From a checkpoint of a small segmentation model.
Model: 31.7M parameters, encoder activation swiglu, encoder patch size [8, 8], encoder layers 16, encoder width 384, decoder norm groupnorm.
Training: soap at rate 0.0019, 5100 steps, batches of 128, held-out accuracy 98%.
Rows from block 10 of the encoder of a small segmentation model, named by matrix and row number. Rows with one number belong to one neuron. Each number is 128 + 24 x the weight over its row's rms, rounded and kept within 0 to 255. All counts start at 0. Numbers have three digits each.
After each neuron's rows are labels from the 100 images, of 14976, where the neuron reaches its largest size: "lies over" is the class under the peak; "patch colour" is the nearest of a few named colours to the mean colour under the peak. Only what is clearly more common there than usual is listed. The data: rendered scenes of coloured solids on a plain floor. In brackets: how many of the 100.
# gate: MLP gate (encoder.blocks.10.mlp.gate.weight, 1152x384), inputs 192-383
# fc1: MLP up (encoder.blocks.10.mlp.fc1.weight, 1152x384), inputs 192-383
# fc2: MLP down (encoder.blocks.10.mlp.fc2.weight, 384x1152, transposed), outputs 192-383

gate.312:104082190083115134088127111115159100126141158109107129154117130115113146140128122138127154104112124169122132106120098131129115161146162144145124148128125123115103165187136112104170096122122093134108108097149093126148134088135120134092107107147121148150062112129122148141096099183120137112138120151092124155133141123136116146119182156064119180127135140134168145087116117147148117116127129110076109086119109128134106114120130118131137096126153065113169163123151121117157148178169108128147147144106128133191143135111129118102130140155090103170120126152087146119155153120080155170
fc1.312:087127142160133166121120131099100105146154115087105104164103122156112114115151113144099121140118133136144156111123091116094148104173156133142131100169133084131128148155148065116088106095140083123118118126170106103107157133120162096113071115163125138132110106088102126088105137103119128113134137104126120151111111133148117167120157096107133183112131109136115168173136120114142141075121112121101080114107161129123141101127140138132102117107119092139105146125104155097150110122119118131088127149098158127184122150161171127138137188106087128150137126151058147147138138106127150174
fc2.312:074130124145115118105125110075137142085112108089127082180091131142144115136079140172113138124122135145176111153121132150131126143119109145121128166139161125121098111115132151131106128129155128094113134127137145126130110103147067120147112144121132138111136122148113093171101118103156078148135099172044077155109154137127166131146141144132125130171119139125182093090140142147138132154126091104117119128119175140100131078106127142079116147104129153103145126095104120094140147139127131151111090145133118149116117142158117163125101137140121157105133148154120124104129128101119151153
lies over: bowl (58)
patch colour: brown (32)

gate.40:116141093134109150108097103107117098130124132147208119119155118111129114122130128132141142122098115125123141096123147104132166136152113122098122158143130123100134102144096128122129135141119139152119046106137123159129150141126134112064095110150097138146116080156127099151151135160154153101119144148123133102123120148074146142120167127131123151131152123136110088157093140140128139150065129129093067164120157100100107110156111113153198155135138144112171150107134135139138154141119149096138164108156106158111133109128169125150082158143115132128097128139129125144122121102076168137
fc1.40:138165143128123146140086124124125137114143116160123118163091122173126140157124108152123147091127133137106064131105120154158096108127116126117114139112122109125139102127093159105077150139109126094129131089107126116096138114115128150119098153098154125138138123124129113129114139130120090153165140135137083120099103117131113153099147130155103179162148103102102148130110080114104136147105147103092093126171130144151171108133126111099100154081131129135154123121110100153167156141123080107167178145170141114159121109105093119131122131132180152095146156141136146139089120152117100098
fc2.40:096119191149146149143102125121133104112131147149123093138115126126129124100131143158149106124169135131096069109137151092146100092061159144113150104113105115101121162137112130068116073136124124122127151173195106135100140153130117153118099089117138124141101131102082134091114127121140126111144120145142141125117135116129114154114141162113154149108140176106063087139136100088153139098108130099104141131136113162120150149106141147120166119105104090129095125120099133121132075147133139125121128122140124139163131119067096107164141139175139167132178132136104179080160086166149158130
lies over: sphere (29)
patch colour: brown (26)

gate.159:159087149159156156174136082105151126101091122115133131139128123127137104136119115139150102158121100133110126115100191130133152121102097101140135131152115123140110092108155138162116146138140156121136093132087142144134155081135127155125098119118156144111129135157133097125124162095122165161120121184140114129100110113137152096133122117111120139134121090089144080120146144104111170088131088125114153124149131120129107118105131164140112142094112150135081128146114082153135165128122087169082120106160134114133089118152145127149132061072139132121129139107163117130134138131152164127
fc1.159:148148129168161110103154153144116129139121097117082114112128129072076153112137112108102137152091127103143113113133105107102119128169162144126091115117147143143143141123095118089126109118155121150116134127149153111117144128114159133104161119113109127110117134161112168131098108157136091133144126112150165117121117151133141152089066134139118180091159182132122175120121144143155092141128129142110096106130151087135124151148115086114118111137141123140130099128116181125089128068136145070135179146102150141139128147097099186128126154179095115134117131130130144093165086110111052152
fc2.159:159103137064140126133089131106115114121116120137115132119151118129142172130153125091147136121088139121147109130124116093176157122255116138142124133139167128115176091163126165103106132139153124128141122135118123142100149121127116118167134151064177094155133111148155141136133109144139089125115085092124097085155144119122126155153128160125145132114119131155111142147137099116152149172125079176143114152127087126131137133161110116141135122107146115139117118142167100135110152108101111123146107149106160133134106145122140154110107108152120068107120141166126094091142106134164125106
lies over: disc (62)
patch colour: brown (29)

gate.108:114149171127133136132134087110148110093160128123152150119125140122112088140120130134159144125129126168100114138131133163106136089137131151124150134105161090113117103128142108102176102103153127105128147096126132118124131124129147167167195118127172128114112115086138097164114064156156131141176112143166127105129098108125122115136132140123096140144137121123126081111123157122150089177127103146133165101140108141148153099103105162145117132088135103096165108106108126095129145136137119147158139152127112122167141113157170106176124139131155147125119131098146125159117074144123121145
fc1.108:143138118139146130125141088104131101079148126159158155124149123111124129171145116164177116105131114133080145125109133134122151165102090155118157136142133109072097159135123125143161117126124133095160111116153107100123085114131125166141135154135140144152109105124126106122129058150137129123139110114160091131144121125158159114122128142150155176115118111123187128137113142139118111181172113161151146078146093106106157090062144159149122116111093143146120168102096177122152131167125160114146117138126075120134114103170174092151127110127095110156135131086105127165136089138123154091
fc2.108:087150083106118160138130083133141104100113140121164149135163119120120123143150124133106112136123138125103125144120130146110075120000134133131147152149168133120112144098109093132131150146144135124136133130151117133168119116135137115103109157127143119116183078150129124114118125108117129119116119114123147117172094105088144100131116137126129149133127118158172100146138138124123122134105131133126143138115124096112153158128144155142092131135104128149146112117072160148131126110140103118124164157151115101174096110115129095109168119163140134141145103172141154106130112163135159129
lies over: bowl (31); sphere (29)
patch colour: brown (27)

gate.144:066120148122143103111130129073130132144117130143122121135133120159079141123120147162129130102109177129122140158128115160104138141158110119122096081140112118123110144120132117114125112065150128108117113137177147110174160151136104129137129104156110131101103149129112120134167136101171103147132129118084152125164137167177145129145111151156172134119119111144164105135133122116142164095135078104088128125080157131158119081096098126188103097140158142084117125177091114139175087111141139106106123124124119135139131102106140149114149117131070154133128153160102109129119140165129167138
fc1.144:105139125121133132102113084084117116112088172130154105124071105093136148127124125166135135103118157100112119177093143127124174147143094155117122142156100119087099164151122096129114088103154109134106134123148131064110105148123134116138111124116079118131108136120154134154120129133142095118084101159116157153119119109128081093138162120124124138081107093137131112129159153113160114074139160132108060134130160124126117087139166101112120095135149166140162128137141108118111113116155117161165131130164106137132136085147154123115143155106166072138132142129131117095136142135132136150
fc2.144:151126135098112127131143134141131137125107122145153149176097094120098104091150128128133121150149144127181159107139146167098129150097133142096126098109104118142155151119113104114144107149137165109130175112131149118110105150073155088123121134125095155133131140154150147105141163118129099114125115158104107201143129130113169137176128112108156140115140110116180162133098122140075120158131102130113101141131120145134143086122154142173143092137108143135109135147166134159121121112101110113109060150149143145120162110156138146089078115110140111109114127183152111144118097118136091120
lies over: tube (40)
patch colour: brown (26)

gate.716:148119145176123141125103185166129097127168155144097145154148145126154108073130098108167122144145081116116120110144145125160121157154127118087202162156076160142115155134143127105149120136104150122163121125109166140086154119151115136093129142111110103184126137109104140108129106116112146107135149143186117099112103111162127130120126081160135161133149108130112097166160096134094128160122106135096143131106148107140090135106100082121143165129131136129124112159127103136113131143065073145110082125164097105108113161141148135081140151125108142150129096140123126080111125088121134121
fc1.716:126114150158107177125135136117102089175114154095117141130124151124126141116107124107143101161122098178127147123173164118125160139141120134106119142119111125148095168124125125123169130138120113152106139143127144144113136119098154162106103153114166148152104156158077102108141121087134141146163141119127152076096118127110132077115110114135140134120085140150095109110120086127121130149122094126142126149106151111123110173108069087138159136134075082104108149181166119106106131139119096078121127163129142151118127166192125133081126137099092148161136124114136123098119165076146136136
fc2.716:124153153098118175104055138144081095130170154190115138112145108124135123129143055136129127162143115062155153080191132178128141105043142145162116107133098160141091102116087137106093149093104130117099109099110127109096125139125120121140151153116160102108132147137139135134131116125130137148080124119150083132156155133105128153133147137116121130152145125110154170098102127153126146121129162123089115094137088133080137141146134121149125142080182115102163091079128131143142100143144134154149092120136120138122136140082108122126121139146112125124132137107091160122137118144116171127
lies over: sphere (42)
patch colour: brown (30)

gate.574:126083128136120150135137134117130124133123130142157100136120142149116134107131122084123089130114103101120132137166121115122109097130107119101068115116103120152121156127101121117115153098126122106109134151130183127128108098108126143139080145099135133098125168171130105123136148108087148124157107124152140096100085135175104150132102126116126132140129130126131102137155088155123171118167129129172129095120116121120101144114160093161143114122129103135115087141116137130109103129123116130053141074183105135166077157123120128105101148180103154133080134129120134153123136152115154150
fc1.574:140137171158121139083143128144150128195143132138077114154128140098125168110134138077144111117096101145082137140163137122109191117141120152065132131112157101171133139095140113073141149131158093095129130147163139114116107125166125121133160130118087142133140153100128126095073112131128142111147098170140117096133098083214118115132083108104181134113122158114154116115145133125119172135161111160160127101097102149131105111101136139167145134122142130131107118174126157109167122122084113129138135121142149126173129120132128157109131112150095145115105131109150112110130127159139120133
fc2.574:126090138127125127126126161162141095114138111157132129115205090101151132149140113105139117111149158118126121153132090119135061098051133149136148091101138117124125136123127086140118115128144157161101098163149109091148175171140123138144127108104139106175164085133095156130123117130139116159058120097128097123165145106095089106173138123108174139142108155119101137098164145120103150135109145112157118150133135129133127131136106112140146149130130133126131103129096138125108169172118138133145138132160091153167143129106125093092094137154160150155114165133132153098144117115121110072
lies over: sphere (39); dome (31)
patch colour: brown (25)

gate.305:109134140124133120152135167150141156117129130093120142102116119123123109134111095139118152153124107120134103111116152128117116189098119113127098124091122147165164168109114130139102158114146128145181085107137135137158107073111130125166104156122156105125157093111133132131164118133116117148168156109161112136115124141164125138131123133134141145155140164118112109116168184112074162156124103101158165137171172142175159090107135114120090125154143132139115136149183109149159149149115191106159126114106152125127101142128152156133140115083083117152135132081111083113087139129124127087
fc1.305:132146101107135096161109148129150162110128121107104143139120109114139100123134138114101158158113109105137086103087165150115104178131121127084088108110142143137137154089135115163122164134162135145150092126132119142130129076131132135150128136100138112127134103108131138112166141124113134131157149102152109141137142151144131134141145143120143110154126166138103116139148167120076137156130117148154124138127134128138200123090132112117108106167137112128124109104156099141157136185130153113164120124102126106115092130140122162116112103091108088133136113076098059112082151110110100108
fc2.305:085108104079094101169146127140117128129124132150087121132107143107141095086085151134157129118127119138140118129128111130141103127080128126123093171120156080173124111140153153133164159137130123142140165130133164114093125143167131074091131128104091106117130124145084149175151141133161106127149100133091105188099139112139115107132144135137101142090091139117151118099151148112083171137159152122138129131138137157069135119166145144125134086097153089087111115171137137129136105166119176089126142173132158119144087105150140131122115122121138088153144114118127125147137113124131127140
lies over: bowl (45)
patch colour: brown (42)

gate.255:065120120136124121134066174104096110110150146109163109111152082154136083076163101172136117120102127106168126101164126136101124091137128108121176119140088149139149145172155124155118139137160144149119178127120143105152099156134131119167129129109155106122085126096161129150125088126106144133118125109102094160117127120165101135143155147176097119176155132168140088118147138126133069091090156102072124130140116145117154123140094100125139106145108178114159148127125143117127112139146153104150147078140146159175182113170184114109097160101110104188101121095123139091159154125104124110
fc1.255:096171149129140168130110152137127172126107108129098118167106137142128111114072129101141134091119163156119147131112126121115158117123110153128128180132132097161157089171140093127145133101110123122140103124111123161125144123121089129116158112150089150125102119134122111142116153136141109157166116164122169167133119095126115121122167102112142119093119134121110168112125127148159131092093126169137065132132144126139098131114141146138152110126121115079123134092156141082178106122180123103075107173115132120135120128142136112114146100146112112129183110126145145111129122145146116171
fc2.255:142120143181110104113146129149139146106110136144133102142135154093121179127152108118140130099151046117144147125123122140131137109132157121124114087163134093139118138154140145148131063104098151134117127149098126079152124103124136142142095106151137087120105165140168112117120142116159140136134098094151121120157123164136161157156107151116177132131140133139142139120113115120113117095134090174151129138130142176139150100104079112120132129115095097114152124100121158119157104092127107111119081161136165225145123151139131116134088074100159112126152119112146161098138172127146141164
lies over: bowl (30)
patch colour: brown (50)

gate.60:151156138138135144125118160156100151118122115098134108138099131131082123096122128137068155122109121100127143160133123112116178117128130119098100145150164129144098161107143118096115168111077168094115167121131140119114141135147127172144133121167087173104157129124101127123152107142117142144158103057140131101178123105143087121109103170132105185117125071163159124110149157141155099135146098124128122139102126174141111118136153119116131161121122131111129148138140164132113116084147167143169151184085127097129159136137105137124122120147130122091136102136116085110164132121161102135
fc1.60:145155124186133107130098164135107124114160127117137079132092136136119091096094145143112157097107114144142144131136129120111190105137111152161118163155114139108154158126120113120134147141097178115144171156107123154171163135127139144138100142142139115126134155086109098162162130159144141147146129063123178088142143159146124095148113131131122129142147106160154149095134100128143121097120085152164123151089126150130076133127107141158116153132137116129133103148096162133131128092155124137126131152059135119099129132162104130147116135157093143131116108138143142117159094115143142140
fc2.60:146107192134113142142159189186104093157150147144099123116127141164130149102114155136137155121118118149134120144099137078132114109080123149144131105110172168103097133148107129133108163098125128188108146134126120153154093150134145100168115156131156127057164096128141154127130095130121115137135113132121142148146100134126117146095148072117175108147183115135088125114152111134073114153072118115132081150117148094108163133138131116110106149127143117184086123086131109134125122127120185084138125154165116121079134118127144125118129124103128143123156129135095122139119130176141130141
lies over: jack (35)
patch colour: brown (36)

gate.469:116160132107152120058114108133090091068116162154095100136127139167151134118141121178117104128138164168136100146165149170125071176138133126153117102168123106087115141168117114139150134095153093106127120124138123116116116115131176141085156152158089115122083132102116104120141102122100137162154163101152097168117110190105144138119143129149139144147118112119115113137123169134128138138160165089057136164117115144153125156112123086091125128145123108086107150108142167104109143097103138137147174110121104123127097114144135138134111131120167095130104130108112124105116195148161109123
fc1.469:138146102167115096117112129119147098149100122157134088113138098075113152128140131121158102139160160137134156116117132106151187084098106129077116138106077129132145142122162126132132172136087109132137139146105120118144117129170147152134148094096144069135139118112138168164124143142181128104157110141142120112120145129093121108154130171132169165066141121133147128172094134158137159116090110123142129122082120131083105064154119110176150083119136150165131103145080097146093079141131082147081150129190160096126141114119087146113141119140150151135178149134101107142082111144121120149
fc2.469:144120121113135131103132143133110137137143173114095105108121111163137095129123147141104112141155146103157113139131111128114173093145144133119151147173087131145162141111158177118113119148122145148103130142111135152111131182164100123081123102179074136093124120134154130075136143130135120138129162195133161142097107115140157102156139142095135084119166128108126151125151113135114111099107052139117157147099128107097175139111142120148125127115108159085114104161118140130120085101115147123101104158111154123130132139108153131148183103167119127115138142099119151121116140107142116115
lies over: bowl (44)
patch colour: brown (35)

gate.152:156159130148109181113147141147124149091099099142095118134178152109138161132122131125141126135159115160109138134147108134114129087153188103130144154118136138130120159136136177162110145114097112097097129153118148128095119141135158160148149121167112101163164125135137139109139111117139117151116176090126101147108117087146131151132146162132159120150116117123154100126150111115142108141152127099142128159139176108117092106180119106186133096159116099133134088148133108108140147087110093148113131144126100101074124148136076092141170116114155149161152088101139128103118168135109128146
fc1.152:125074151127086165158156121130102129099150110120116164134144112115121111125093090103114127107160131127104113093157155134116099144139151118131134104130135124107117144132181125128083113107129164101073086149155164138136084155116148090145133146123155128155141118131107131056136127141090119140160138107141139122115100120166112077110127109144144074167150131121123113140113153104177042173148124158091137151150122161120127130150104131192070094118139147125146141167144106103110149163119099144123130122147135090102096141115132125133062122154177150153163130102151126115092149094137137141
fc2.152:129138106088116111100115099146081093137125096105120110125113096104108163135183096102111097137146132126117135112127113144088128131119214184127132125119183163131142136128098159119094148118126142123115130147139101094142135121165164120143155127159116138131132128161136115127091125121108139129107111095166138154133140131133116080090153141162135165145085176118168174123126138097127125133138110138131140107123174116122115113130145128136135112059120117092130110108125136126137157178124100137135112079137132098127112171115161104126165103159127113138107110138125142119136150183135183149
lies over: sphere (33)
patch colour: brown (27)

gate.671:120172145137108104127108126143166166132139108115090180074144125118113135176150108140100168110144177094130107132162108143160100120153135100115143159136120115134158155133121152092132156169153137145129097114113149064157142140147091125165128091189099109076146122128126148120086120141130168130089109107083148159129133137117106125130125156121109103136129123128159097139122117115140178131119114142120096141116111104173140113137104147117154117149089128123136136124108120086126136118085159099128154160080156123148057175113151137134068147104152117104120103142090076136121099159126157127
fc1.671:112137092128129139180115137103125140162158107177106156120143136112124148143131103128084118140156144126113134097107132166135131078136115126129131125119094129123155131129132125131120098132075114122128114137110134096132137138091116131139122115135110122114118160140154097153110186132153158093141104178107147149108143123132119088165166160152127166119164124068151102148104088116131171156101148150109118108133125078117153102127105132121140163124116094117121133143108135106135113134159128138149104094108103140134091094172169115119136138159097096106125174118137140146114108130121123127
fc2.671:163113137121134139146120105118112147116116132154092107125160111136146121135098113108094114090117129114142123174118133139110147113079133094142148147116140168121079167153162135166103119143115119152106156131110147122118155141119126158102125137099131134131156170101155127091123122092111077163115146165105092124081121095120137128174123132158115136144118110137097081133152109137125143124081115132127141134107110112127130177165120139107162122121088143139144145112127102153125135116142141104079137168141089158136163151099112123130204127152128136131107137093141135079116160142073093124
lies over: tube (29); cog (25)
patch colour: brown (50)

gate.408:121121136110112130135089136126101138128117119122145149144128160160217130131101113184116141143129172139126110175149128146106109151111100112126175152153129095153125141158188147129143116105121131187145121120141126134099109124144115147108156134148128118118158124113137096137128149128115170135101125109144130138113105112136127182134120120108170119114132103088148130122153151137128167123135122124097153134111107100144175153096122193126124168119124145114106162087101094138151130134112133124155105084123109127124113120161158140153156075126140127157114091110141122087126133125134145079
fc1.408:131139152115089152117095102090128133113143121184143151127163164133141133144108094156130139090129118135108130192137119158159132127121087093147143073148130091132128138122148158135132128113165134143139127116068131132140145123166116146105146141136100127145152125100146097144114180142120203129104121123131107129114123121116104105149122131119118140113120103113141139141146123118125110113113119137125139109161141142136166190125141159095152154109076136169092105118091109129122092159125132120111156099163096142127145135147159140119153065115135150123167075111178141135162118145182160115
fc2.408:097083132135164141145121133152096104124146127125129102166118120158133083137135168129098148077164177145082085136127132128105143080023096118121105103108120092136089148110131105117100120134112109127146137151126128124151101100117164119111149141172127144090155116124117141132139132123129133135175128147148124194126068141134176087087151099132123104147156150129129118114142107128112127074129166102166110121128152125116087167109149126116157107170131122097119119142126153166147096152158106141100180127104104117107122124129099109104108142150162161150134139077132152108123154123121101133
lies over: disc (30)
patch colour: green (27)

gate.477:150141147137112149072119130104153113122125136131153135100132120150134144147186159142161116149148128159126103146154148141100140106149103130099165119127146117150109152138142185099094105154080140128097080129135103108143098138122080155158164072141115185146154144118131114150108143089138152130081151112145151132126110066099148155150131172175113113149132085141156111167161132102089104164097161152142096072154134096130138155143109112148138099120132083073126155130135100105078139153093116137111106114148124100107155133117109133143123164114126134119128128124103143125126157102128101125
fc1.477:130204137128145116168117131169134150098142176111129119120100148105131114101143089119136141163127137103113133110129105097123147100112110122124090180157127187140086129110109118134143144155130139162106092092098129148117164161161145089148103170155099123120109140155122110142129162125137117097154102126143130132140176126130124146139091098103107122134145150112093185093129138108126159137161153110107157184127139151149106114134117129111125183127136120154145136087139098122102110140156089121091129163135125147147103133116107145104133115138121117128125129121130181122114107136098130133
fc2.477:165110156088177136164141100119144159109127130139082123146108123160136131116099082109120154125091129109136167122112100118149122106233136103109159156121142122144096124146124124112132159158116116125127067121143122173148131137133147107143123100104130182162074118112082155116161127137121103115138107138122144094162141129118118116159163150111169113088090132090098126117174147139098108167126129108140155120116122165127124149128140128128124140165149117171108153111132109136122147119100107134161114132112084144127078133079091160149112144158089139130147120140105122151084089097153103103
lies over: sphere (43); dome (25)
patch colour: brown (32); green (26)

gate.278:112146122110120101111132129174129143168112131153089115160132143130130148119171130113116104092102117104119127088117106141158127182137119085091105095125125171153108173143136146110159157126095125121122114135158163157145104142096135160138099168125092091162165137153125130101132131130105114126187184082152141114101131155160145152159142104095125159159132120126102129137120099092073110136088108149141094103115173141155119136112164115094125141150152170126097129097154112143144141143094113150128130129157151111137091134081151150163137135154101131116089126104126124165084097137123139173
fc1.278:110120150184100140109143088122117125141136137114121115153113157147087124101118164113173119140139124124128149136115130118133174133136116092103144148130117108155122147118130158103130096127131105131110128157100109117138149137136115129099073084096086112140187155116098162151168152157145152100138142119107144127128091123127106134119145153100085104129120120148128085150134139115143113120134153163116133125087141141114064115107142103155154131104144115081108123111124102125086115079109084137136113153157106120128164147116100128096167171150136144125074115166136123111122149129158132134
fc2.278:115153138139139132131133131129136144150071137139172148120151083134123110118079076115102148096124165094130151141175144124109126112056127134111145074115102158148126112098094120147077117080116116143140106102157133086122134163107157149096133147141146140140146129121090126119127165098093103146137141126132147093107144108130106157152093128129153128160139135114134119130081137149101112122121136117109116076140159127115147161126132154162122169110121112122157110089092159107103107154170126117147142088113128126080148113091098143089114136190164150071119145162117075082095141146137138132
lies over: sphere (34)
patch colour: brown (46)

gate.115:139125158109149171122136145101088100117124124138138172100100148129098140112121114144172142095150182116110130124134132116188141113149146113116121085156112149125090141142118117128118131133098117114075115130124123155165137145138131196126101092141130137145109124120122139125098099141147149130123150075111149053090120122137147183150136128143121125158159138126076126169120116118146117130108051151163101160134119116168116141159120134104114114117118148132117103132094155120133151099144123141103135149098126145117144147099137114142150172155119118148117142103136147129149130162135134112
fc1.115:131114176132136158102150119135089075103153134111131146106088155131107129111155118153173149107148204130113116143117132111186126115163136109095126095141125150129085123152115104114102122126092154115081124141122143149164136111168141191126100093143126132155114128146096138129100122144129147097126138067107134080119133103154132139157119131136109111148138122124069114179140107129161133138109074159142101171123121128169126150161130148133122109150108140153110093123071127109146142125145153159122128150100132168125158128104124092171141134148103110118113147091152133139137133142139133140
fc2.115:114145155144112175153114125102122098123127137134114126075133177151116173116131140141114170115140144113112164115151159088153099130000155105117114103159074203142126139093132091105113165138154124119135123182116122142144114205149134193098139095124120086127117078134109157128096136117152124131139143129098120096151148144152141189114128123141140112155177121140105093112139112162115116155122086134132138170105120084099112105125120132095160138093174130146109126136120139138096071123128149129101119152131120109122087117121120123175099134107131142145099141138097133114126126140138110139
lies over: cone (52)
patch colour: brown (36)

gate.245:155122160155112157160159110111115118147166114074089148091134141096127098168136135100142153042108158129131157096118131089155096129155133096114148137127143114151129156114150116166092153120113131135103114160126160152127105161135094155143141114132146110144132162146121131102133120153148146117125182131167091094148115142109123110149163114113119133101098184156149096086157088098123114090108110118167127153107131121124099180084085114100130162142139128095131118129118122100143097159083138130138150158116140144175153154122124156136109123134120121137158125112146168163118110150160118108
fc1.245:099119169131166144138166107147106142090108114107143124124098080090144125075120147100123109089108128074148134058134139146117115122134082141141133104128124126099150117155150146172109141114142113132103085095103175134123135164125080140187139080103130063072118116112116117096130076096185152163124137125104076108114153138121138172120154115127128125129109126122135110149081091194153135110096126157114121119161139099143132158153116138127171151129148148133147128169130129129138112151121133137142141154123143128148117137099121160165108137134136136116148128124128147143114171116108104132
fc2.245:135132167125087092124123102146118132156188135134083143133153134091098118099135133138123165098109133099104110130119114089098132170185165135126099144108130190141124140194146115137108162109126132110136135140161151180111145145136166125114115154103103106112122108130119111090121106145150145163157149162145133128126155118124122107109106163108130128090134142134106108127119115144136147119160075112134121112152094108132152161086153128094165089111132170134141107146081143126104097149094131109164167163125135115142098097105121141128130163123144099160089115092118136170149137179138122109
lies over: cone (34)
patch colour: brown (34)

gate.711:148178123122102141143119130125155134125102166139103143114144106129141133172139106159152128122177158139058165122142111135130146115135104077137102123117169106086129164138147138157100158128203172113170124147092120128114141143099138145136112109149121142151156131114131089138119156127154174133120142162140131123087102127146152156107109081124144148143115130106094132097155117116134131125104137121134150122132102148135140144129169138127144152115092095164121128121099076125137132165122113124127159165117079123099127115202178110117124077097145172162115113135138150126117126134177108110
fc1.711:108086109145148095131145120151095128143166097110152124141112143138114112092139145091111110127088098105190081125095148139130107148130141176102143130145102138183144110103086111105140099162063088139090129103171130126151121116146119129150131144101133117087110132140118178127113094108088080126132122092110114131141142141118094102172156169129117123085140126144129118139094141153108127113134123134116122119116143120135107125120092095142127098145153167097119164121150168156125120101131150137129110116140152109155149139078075142143145172146116084083152129118103112156147139128074124144
fc2.711:157143125099099111160140091127139152151148152141093101100139105123109131136154115120175129145079134085109154134095152124153148148255115139112160167138147160143109115123126133140144100109126172104142107133109128156126153149077095145152130088118123114154095149148152124126131080127137121115085122144131121095140166155130124162161118125105137122142112186146090133150158152118111095163104109159128097150148108117144188145105104107141109149096139123138140117135144120136142139078118108147167124146116115108145135169157166139128128136128130098097128142148124100124140109122152157092
lies over: disc (44)
patch colour: blue (26)

gate.652:134169143131133190128139142121111144133110101111102104126088111149214145138119140150142118134143106126094148145126138107138126156095149106151162138124151084128112127124153131144053145090174112070128120137099117110106107122136146114140122104107105139162153077140137124094128142145129138114107097110125102117115105092143095120159140136124116115115099124127138108094158128089081141126139112107124114151115119137186117136104129148157100152091078143101077130136140099111154121137129098126122141128133103119142084071132176118106103091098111152112134163105098116127122152151151125126
fc1.652:131111121101095085127101135113115100154156142150140134147188092121070115122154111098099122147136143156145099103145138136128157115152108172089116116125111152139146136115085096094169101135092140188120130106166118150112122122123128123112137151148166123102121169125102099143147087115110142125129169172148153156102124182129131126095115104162161129106153129131144120138090095187149118121084136127152139111126133114090162146137139115089148110161143102162134132108104173127105111106110162140116135096134160126097174156122123112126166181182124118123155127125138125131129079119115142135
fc2.652:151125162082146130144099093111143137146139145137130104114135131120139151099156113089146145151101147106118137108135133132204155156255154154173139135139150167126151113136138152145110091126114132105125133130124117155138122108140108155160153143091139108153138122132150129107166087128115075093114124101108104078118152130107131144141116140174123163102124126138095152115142136127124134147136084160122112158103092095121147086164101138150119121102165104141104129127090095122140118106123088158144136140110141127132118144106132133149100069113084092080142140119099116085167148143167146154
lies over: disc (25)
patch colour: black (44); brown (28)

gate.9:101110112149119080091102122135121162119125129146125145144104080130126163124146125164155117119128133153142116108127169128147110121151095125125141130148103097117125143132097106145162107136123131124139116153120196084121099096144135173114177129157131142132154105157126062125093138157098124125115120110121100111109116113152155156148115149130134109123074143123116137118123109157109187148140136154137093140143109139135166130108171128099087152127120107130122106104132146128118132133152140135160130125123152141135155149121156092116139084123142125129093139126137175164142139098075117135
fc1.9:156140154078131158128115159113102169120093134097136124102158145089139140142127140179157149130108124112114120179145100179125077148110108150087056097096200132121112137176102112115125117107122096136166130105126119154125118141098091162149124121109154123148148125098120108156173171136096131140118125151123129115120101137124137153119170137105119146113160096156185089105143083125129135122113082122151172097160133101160118108079129139165107128167174141112177152110181146133129166121112154127107147094085159136114131125158145127143139116118154102153118128154152144112115139082116120123
fc2.9:114138104150140139154165152165153149105101149124153157133149144092118137124143124146141139152134166113120126118139105119133110136000097103091104097129129120122128141123113100143126130082135153110147130112179147102144138144136113167118120165124124111113145138107158138101085197111096106177123148121124123145128150117133097102113121114145172123125100139160125161120111104147069115142132159111135160138157134087128118153092103155124157182143104129121134103109092114161127132113140152129149125112116117147139127103078088122113109130193160141123078143131152139109123141148124152129
lies over: bowl (25)
patch colour: brown (30)